config.yaml
arch: "swin"
model: "image classifier"
dataset: "fractals drawn by 1,000 iterated function systems, in grey"
train_examples: 147500
image_size: 64
crop_scale_min: 0.8
horizontal_flip: false
color_jitter: 0.1
targets: ["maps"]
num_classes: 4
norm: "layernorm"
norm_position: "pre"
activation: "swiglu"
mlp_ratio: 2
head_dim: 32
fused_qkv: false
bias: "none"
qk_norm: true
parallel_block: false
inner_norm: false
patch_size: [4, 4]
conv_stem: false
depths: [5, 5, 5]
widths: [80, 160, 320]
loss: "cross_entropy"
init: "kaiming_normal"
residual_init: "none"
optimizer: "muon"
muon_scale: "original"
lr: 0.024
momentum: 0.85
nesterov: true
orthogonalizer: "newton_schulz_5"
adamw_lr_other_params: 0.0029
grad_clip: 5.0
steps: 2900
batch_size: 64
epochs: 1.3
lr_schedule: "cosine"
final_lr_fraction: 0
warmup_steps: 290
weight_decay: 0.07
adamw_weight_decay_other_params: 0.05
Rows from block 5 of a small image classifier, named by matrix and row number. Rows with one number belong to one neuron. Each number is 50 + 10 x the weight over its row's rms, rounded and kept within 0 to 99. All counts start at 0. After the name is the row's rms in percent of the matrix's.
Before each neuron's rows are labels from the 100 images, of 14976, where the neuron reaches its largest size: "responds to" is what is common among them; "patch colour" is the nearest of a few named colours to the mean colour under the peak. Only what is clearly more common there than usual is listed. The data: fractals drawn by 1,000 iterated function systems, in grey. In brackets: how many of the 100, against the usual share in percent.
# gate: MLP gate (model.blocks.5.mlp.gate.weight, 320x160), inputs 0-79
# fc1: MLP up (model.blocks.5.mlp.fc1.weight, 320x160), inputs 0-79
# fc2: MLP down (model.blocks.5.mlp.fc2.weight, 160x320, transposed), outputs 0-79

responds to: dark on light (91 vs 30.8); dense (45 vs 9.7)
patch colour: grey (95 vs 23.6)
gate.39 044:42 53 53 49 58 42 59 57 56 59 48 38 24 45 56 53 39 54 58 41 43 36 35 40 36 46 41 59 42 49 45 50 45 75 45 45 41 39 38 39 46 57 48 52 54 26 48 42 48 60 47 42 49 28 55 55 52 51 56 45 72 67 54 36 58 61 48 47 30 50 41 38 31 32 30 43 54 56 45 31
fc1.39 045:35 59 49 39 45 51 43 68 55 43 58 67 69 63 54 43 59 46 46 50 43 43 60 62 43 46 57 26 56 45 51 48 55 53 40 38 77 44 55 46 52 42 45 39 48 52 58 49 43 36 43 58 48 63 64 52 36 42 47 49 62 45 35 61 45 62 55 53 61 54 54 34 44 43 48 67 50 47 48 60
fc2.39 039:55 43 35 53 45 49 29 56 53 53 51 45 34 73 57 52 60 54 41 58 53 69 55 43 44 75 52 52 43 42 56 33 39 65 55 54 66 40 48 49 59 47 68 39 48 49 46 50 58 54 49 50 62 61 40 40 46 48 52 44 64 44 52 38 63 41 44 60 46 46 62 44 39 40 47 39 61 40 59 55

responds to: dark on light (100 vs 30.8); sparse (99 vs 26.3); two maps (95 vs 25.6)
patch colour: white (92 vs 23.8)
gate.160 043:56 42 45 35 54 61 54 61 63 53 58 62 40 53 46 43 58 48 57 56 41 44 27 45 66 52 36 35 51 38 37 42 55 69 50 57 46 42 48 41 54 31 57 56 36 44 29 55 56 54 54 58 55 56 53 65 48 41 39 44 54 59 38 39 57 50 66 40 32 42 46 53 58 47 61 45 50 53 42 38
fc1.160 042:53 62 51 45 52 41 52 61 66 54 47 27 41 67 60 41 61 57 48 53 28 54 57 59 49 47 42 62 39 36 53 45 49 54 65 79 67 39 45 45 56 64 58 53 57 54 58 54 59 48 51 63 61 40 53 53 47 40 53 42 61 58 29 53 45 59 35 58 35 42 65 65 57 42 68 50 34 38 61 32
fc2.160 040:66 48 40 51 63 37 52 58 66 36 54 35 46 68 52 40 31 59 49 36 38 49 44 55 47 53 55 43 52 42 43 28 49 43 65 77 52 56 70 53 23 50 42 47 39 60 52 54 53 34 55 47 63 57 36 61 52 29 48 58 57 49 55 63 41 44 61 40 66 64 42 38 49 48 56 64 52 38 44 40

responds to: dark on light (93 vs 30.8); dense (32 vs 9.7)
patch colour: grey (95 vs 23.6)
gate.142 040:57 40 55 48 58 51 48 46 48 55 61 60 44 46 43 58 45 69 38 57 49 55 50 64 47 45 56 54 51 47 59 64 45 54 60 51 64 38 57 46 61 50 46 61 41 33 62 38 65 61 50 47 34 51 30 53 57 78 40 47 60 37 57 42 39 55 58 44 42 39 35 56 57 45 37 30 41 55 38 43
fc1.142 045:59 50 68 46 41 49 66 56 48 42 38 46 46 51 66 59 43 64 48 48 44 55 54 41 47 45 45 49 56 42 59 56 65 40 47 53 37 39 35 65 56 52 44 43 26 66 54 46 58 50 50 72 57 58 39 52 58 61 55 45 52 56 38 52 48 43 78 48 40 48 65 43 58 58 57 61 50 44 51 48
fc2.142 040:48 28 54 35 41 51 53 55 60 28 60 27 53 53 45 40 26 48 60 44 49 67 55 43 49 46 53 45 38 57 65 67 40 47 52 38 53 56 46 73 59 38 48 65 41 53 42 56 38 63 56 50 54 56 34 52 52 52 64 58 47 56 43 65 36 60 59 53 44 62 29 40 49 59 70 44 53 35 52 52

responds to: two maps (74 vs 25.6)
patch colour: grey (54 vs 23.6)
gate.265 153:58 42 52 59 55 48 39 39 30 48 56 54 57 42 51 64 33 54 52 61 60 44 53 47 57 54 57 49 44 40 42 52 53 36 49 43 50 50 74 64 58 44 67 36 60 83 51 47 46 56 65 33 49 52 46 42 66 47 24 56 51 45 62 54 38 67 55 61 44 65 53 61 43 56 43 65 35 55 50 35
fc1.265 152:49 40 61 35 44 50 63 50 66 43 54 42 57 55 66 37 57 38 35 56 44 55 45 54 44 56 43 45 61 68 56 49 46 62 54 47 40 53 45 34 33 51 44 61 56 30 53 53 47 45 35 63 50 56 62 56 33 54 68 46 49 67 34 35 58 33 48 49 57 40 47 51 53 45 48 40 60 49 44 55
fc2.265 145:44 38 55 54 49 59 68 56 38 53 58 38 51 43 59 46 63 54 73 52 56 52 50 46 47 51 53 41 58 58 57 62 35 50 45 47 42 53 63 42 54 42 58 47 48 52 54 32 51 41 59 58 46 43 47 54 46 37 27 46 50 29 55 38 43 57 57 49 30 51 43 60 32 53 49 46 46 68 40 45

responds to: two maps (100 vs 25.6); sparse (100 vs 26.3); dark on light (100 vs 30.8)
patch colour: white (95 vs 23.8)
gate.76 187:52 37 49 58 45 64 59 34 35 64 34 53 51 43 47 45 48 35 60 39 53 70 35 54 46 67 44 47 45 51 44 55 47 55 49 57 65 48 61 52 65 61 41 51 77 58 44 68 50 70 55 46 56 43 42 43 50 49 51 62 55 50 50 62 35 53 51 50 41 59 25 30 56 38 62 50 44 52 52 43
fc1.76 184:59 54 54 41 54 42 52 40 46 28 71 53 37 47 39 51 48 58 50 52 54 49 43 51 62 44 47 46 56 52 45 43 54 43 57 32 38 49 60 52 45 51 55 52 47 59 50 28 36 50 39 67 48 45 40 57 56 40 71 53 69 48 60 51 54 61 65 59 67 42 44 60 48 46 21 61 52 51 55 51
fc2.76 159:52 46 34 28 42 67 49 69 49 70 57 45 55 55 71 40 48 36 42 50 36 50 50 49 49 54 43 71 46 54 57 44 48 55 46 60 68 59 48 45 59 19 30 66 59 50 59 63 58 41 36 43 54 42 52 45 32 42 49 37 52 61 46 43 27 68 43 41 40 50 60 53 61 55 62 49 54 38 37 49

responds to: dark on light (83 vs 30.8)
patch colour: white (51 vs 23.8); grey (49 vs 23.6)
gate.154 032:60 49 53 51 51 54 71 33 62 72 74 42 46 39 49 39 49 61 43 54 49 44 66 37 57 43 54 56 49 55 59 31 58 53 50 49 52 42 40 65 55 59 47 44 54 53 32 57 32 58 43 76 50 44 39 30 39 62 47 50 49 35 37 52 49 42 61 54 35 44 50 43 60 66 76 46 45 39 40 52
fc1.154 035:51 48 49 54 55 50 45 38 50 42 44 49 40 36 66 49 43 58 51 51 41 50 54 43 68 50 37 46 70 34 68 33 29 62 49 31 53 38 38 44 61 62 47 42 52 70 55 55 42 62 45 57 52 32 42 53 33 46 45 57 45 50 41 39 37 34 59 50 42 63 41 61 62 54 54 28 52 56 51 53
fc2.154 033:64 54 45 41 50 51 52 39 61 45 51 38 57 55 44 54 44 39 67 75 57 36 40 56 60 49 52 27 34 40 45 50 63 29 43 53 48 53 53 35 52 56 71 55 51 38 58 42 40 52 44 52 34 42 49 39 51 56 41 54 40 56 70 47 61 43 45 62 33 42 64 59 40 45 18 56 51 47 43 50

responds to: dark on light (100 vs 30.8)
patch colour: white (78 vs 23.8)
gate.50 054:47 47 55 47 57 43 66 47 64 62 62 48 51 69 58 47 59 58 51 43 45 35 58 41 52 50 73 35 58 45 43 40 57 53 58 50 36 51 56 45 86 44 42 22 47 51 39 28 63 35 48 48 49 36 53 46 58 41 47 44 55 46 50 70 37 56 40 40 59 51 63 55 22 46 45 54 45 49 49 58
fc1.50 055:51 41 37 64 55 51 63 51 36 29 47 47 36 40 49 57 51 61 60 53 57 79 58 45 56 37 55 54 58 38 63 48 56 57 51 49 48 57 33 50 64 54 38 82 39 50 61 51 37 54 52 54 46 54 52 75 48 60 60 51 49 44 44 52 54 43 52 54 36 48 43 66 48 59 46 55 50 40 72 55
fc2.50 058:47 47 57 45 60 41 72 57 65 57 40 42 55 44 54 40 38 52 63 38 50 43 52 57 67 47 25 52 46 52 60 26 79 41 59 44 24 51 25 52 54 53 60 41 39 62 54 52 52 50 33 58 51 39 48 72 57 47 50 25 57 54 36 45 54 48 48 51 46 44 51 70 54 42 55 48 43 35 59 62

responds to: two maps (63 vs 25.6); sparse (61 vs 26.3)
patch colour: grey (98 vs 23.6)
gate.193 034:63 49 53 52 44 52 41 42 37 58 65 55 54 56 54 55 49 52 44 59 57 62 51 61 43 64 57 49 46 55 34 53 58 54 44 69 39 54 59 60 68 64 51 58 33 48 42 42 51 50 54 40 49 37 51 48 52 54 74 77 49 55 67 61 60 69 52 59 56 54 35 45 48 42 54 36 53 55 32 60
fc1.193 035:32 45 48 67 49 54 54 24 51 29 35 51 42 43 50 64 48 61 39 40 34 43 54 50 55 54 26 54 47 50 62 38 59 58 45 44 63 62 47 47 42 52 55 55 59 31 37 66 69 44 59 53 37 59 45 59 46 56 52 53 63 64 45 67 48 37 63 73 64 54 58 50 53 57 77 55 39 40 63 47
fc2.193 035:58 53 37 51 44 55 58 68 62 51 54 54 54 50 55 51 51 47 49 53 35 42 47 43 39 51 65 57 46 48 41 57 56 65 38 54 47 40 52 71 57 42 34 67 63 62 63 51 41 55 39 51 85 58 59 43 56 40 56 48 38 47 35 60 62 57 48 47 34 64 47 49 50 50 48 38 53 48 63 63

responds to: dark on light (100 vs 30.8); sparse (99 vs 26.3); two maps (98 vs 25.6)
patch colour: white (71 vs 23.8)
gate.202 034:49 46 41 57 48 45 55 46 63 43 45 39 36 44 53 53 52 40 57 47 51 58 46 43 41 48 58 62 54 45 51 37 65 78 30 50 59 36 47 53 65 52 61 38 53 63 60 46 55 57 51 37 43 45 40 54 56 57 56 40 48 42 39 45 59 42 34 57 35 48 62 28 34 39 58 45 58 56 56 30
fc1.202 035:57 41 46 47 28 54 47 42 53 44 40 40 36 53 46 43 61 44 45 67 43 61 50 44 35 59 42 69 48 51 58 52 65 62 32 54 62 27 29 49 65 49 39 52 43 61 25 41 60 61 45 54 44 40 35 48 45 46 49 44 60 42 50 55 48 54 67 44 53 49 60 53 31 39 59 49 61 48 49 44
fc2.202 035:52 56 50 56 52 50 53 47 53 56 47 46 57 44 44 34 62 66 40 36 52 25 60 51 66 53 55 41 68 62 43 55 53 62 48 62 59 63 48 72 34 61 55 30 37 48 41 39 54 51 48 45 51 48 54 46 57 39 48 48 40 46 70 45 46 49 61 54 57 55 58 43 48 41 43 51 55 42 54 51

responds to: two maps (100 vs 25.6); sparse (100 vs 26.3); dark on light (100 vs 30.8)
patch colour: white (89 vs 23.8)
gate.313 047:39 45 46 50 30 70 47 50 47 39 36 47 57 46 55 48 47 43 50 36 38 50 57 44 36 47 35 71 40 52 54 55 53 65 42 51 64 54 57 68 53 38 45 74 67 41 23 65 61 80 48 52 49 50 45 40 60 39 44 55 49 37 36 45 39 48 43 41 40 61 59 49 42 38 66 38 49 41 61 57
fc1.313 045:39 62 45 47 39 65 56 44 54 61 53 31 51 34 46 64 70 58 50 62 42 57 50 46 43 47 45 65 50 58 51 63 51 69 47 46 49 48 56 46 52 44 55 50 72 38 51 59 80 52 54 50 47 45 67 41 47 37 42 51 37 47 64 54 56 50 66 49 38 51 50 35 67 38 61 35 44 44 59 42
fc2.313 043:51 38 67 55 44 51 58 31 60 55 45 54 65 57 52 45 36 49 35 46 63 51 55 59 55 37 53 40 73 56 57 51 56 32 60 61 28 57 59 55 25 59 38 31 30 51 59 42 56 55 56 48 46 45 51 56 74 41 57 53 54 56 55 43 58 34 50 59 52 59 58 58 44 49 57 52 47 66 50 57

responds to: two maps (100 vs 25.6); sparse (100 vs 26.3); dark on light (100 vs 30.8)
patch colour: white (93 vs 23.8)
gate.212 036:49 66 44 45 39 67 59 37 47 54 35 48 78 52 57 49 63 51 46 42 49 54 49 73 47 50 46 56 36 57 45 55 46 67 57 69 59 49 39 60 63 56 52 48 52 57 48 51 46 59 62 45 54 50 25 62 37 56 47 47 42 57 39 70 48 57 51 62 27 70 51 43 41 54 65 42 41 40 60 64
fc1.212 036:42 43 45 50 40 52 51 56 57 36 47 49 63 60 48 42 42 40 64 48 56 60 44 60 42 56 50 62 54 46 47 40 57 39 44 60 60 60 57 53 70 74 40 61 61 43 51 54 46 59 67 48 54 65 66 51 48 17 53 42 51 46 68 57 28 48 35 58 28 57 55 53 55 51 59 34 39 43 49 59
fc2.212 036:55 40 51 68 61 43 45 47 61 42 36 44 64 53 50 51 52 35 57 42 55 42 63 54 77 46 41 36 56 44 49 34 57 68 43 34 40 52 43 64 38 51 49 33 37 58 54 59 32 39 41 49 44 46 55 49 54 50 63 36 45 53 60 37 40 49 69 51 56 47 45 51 44 47 63 48 31 60 52 56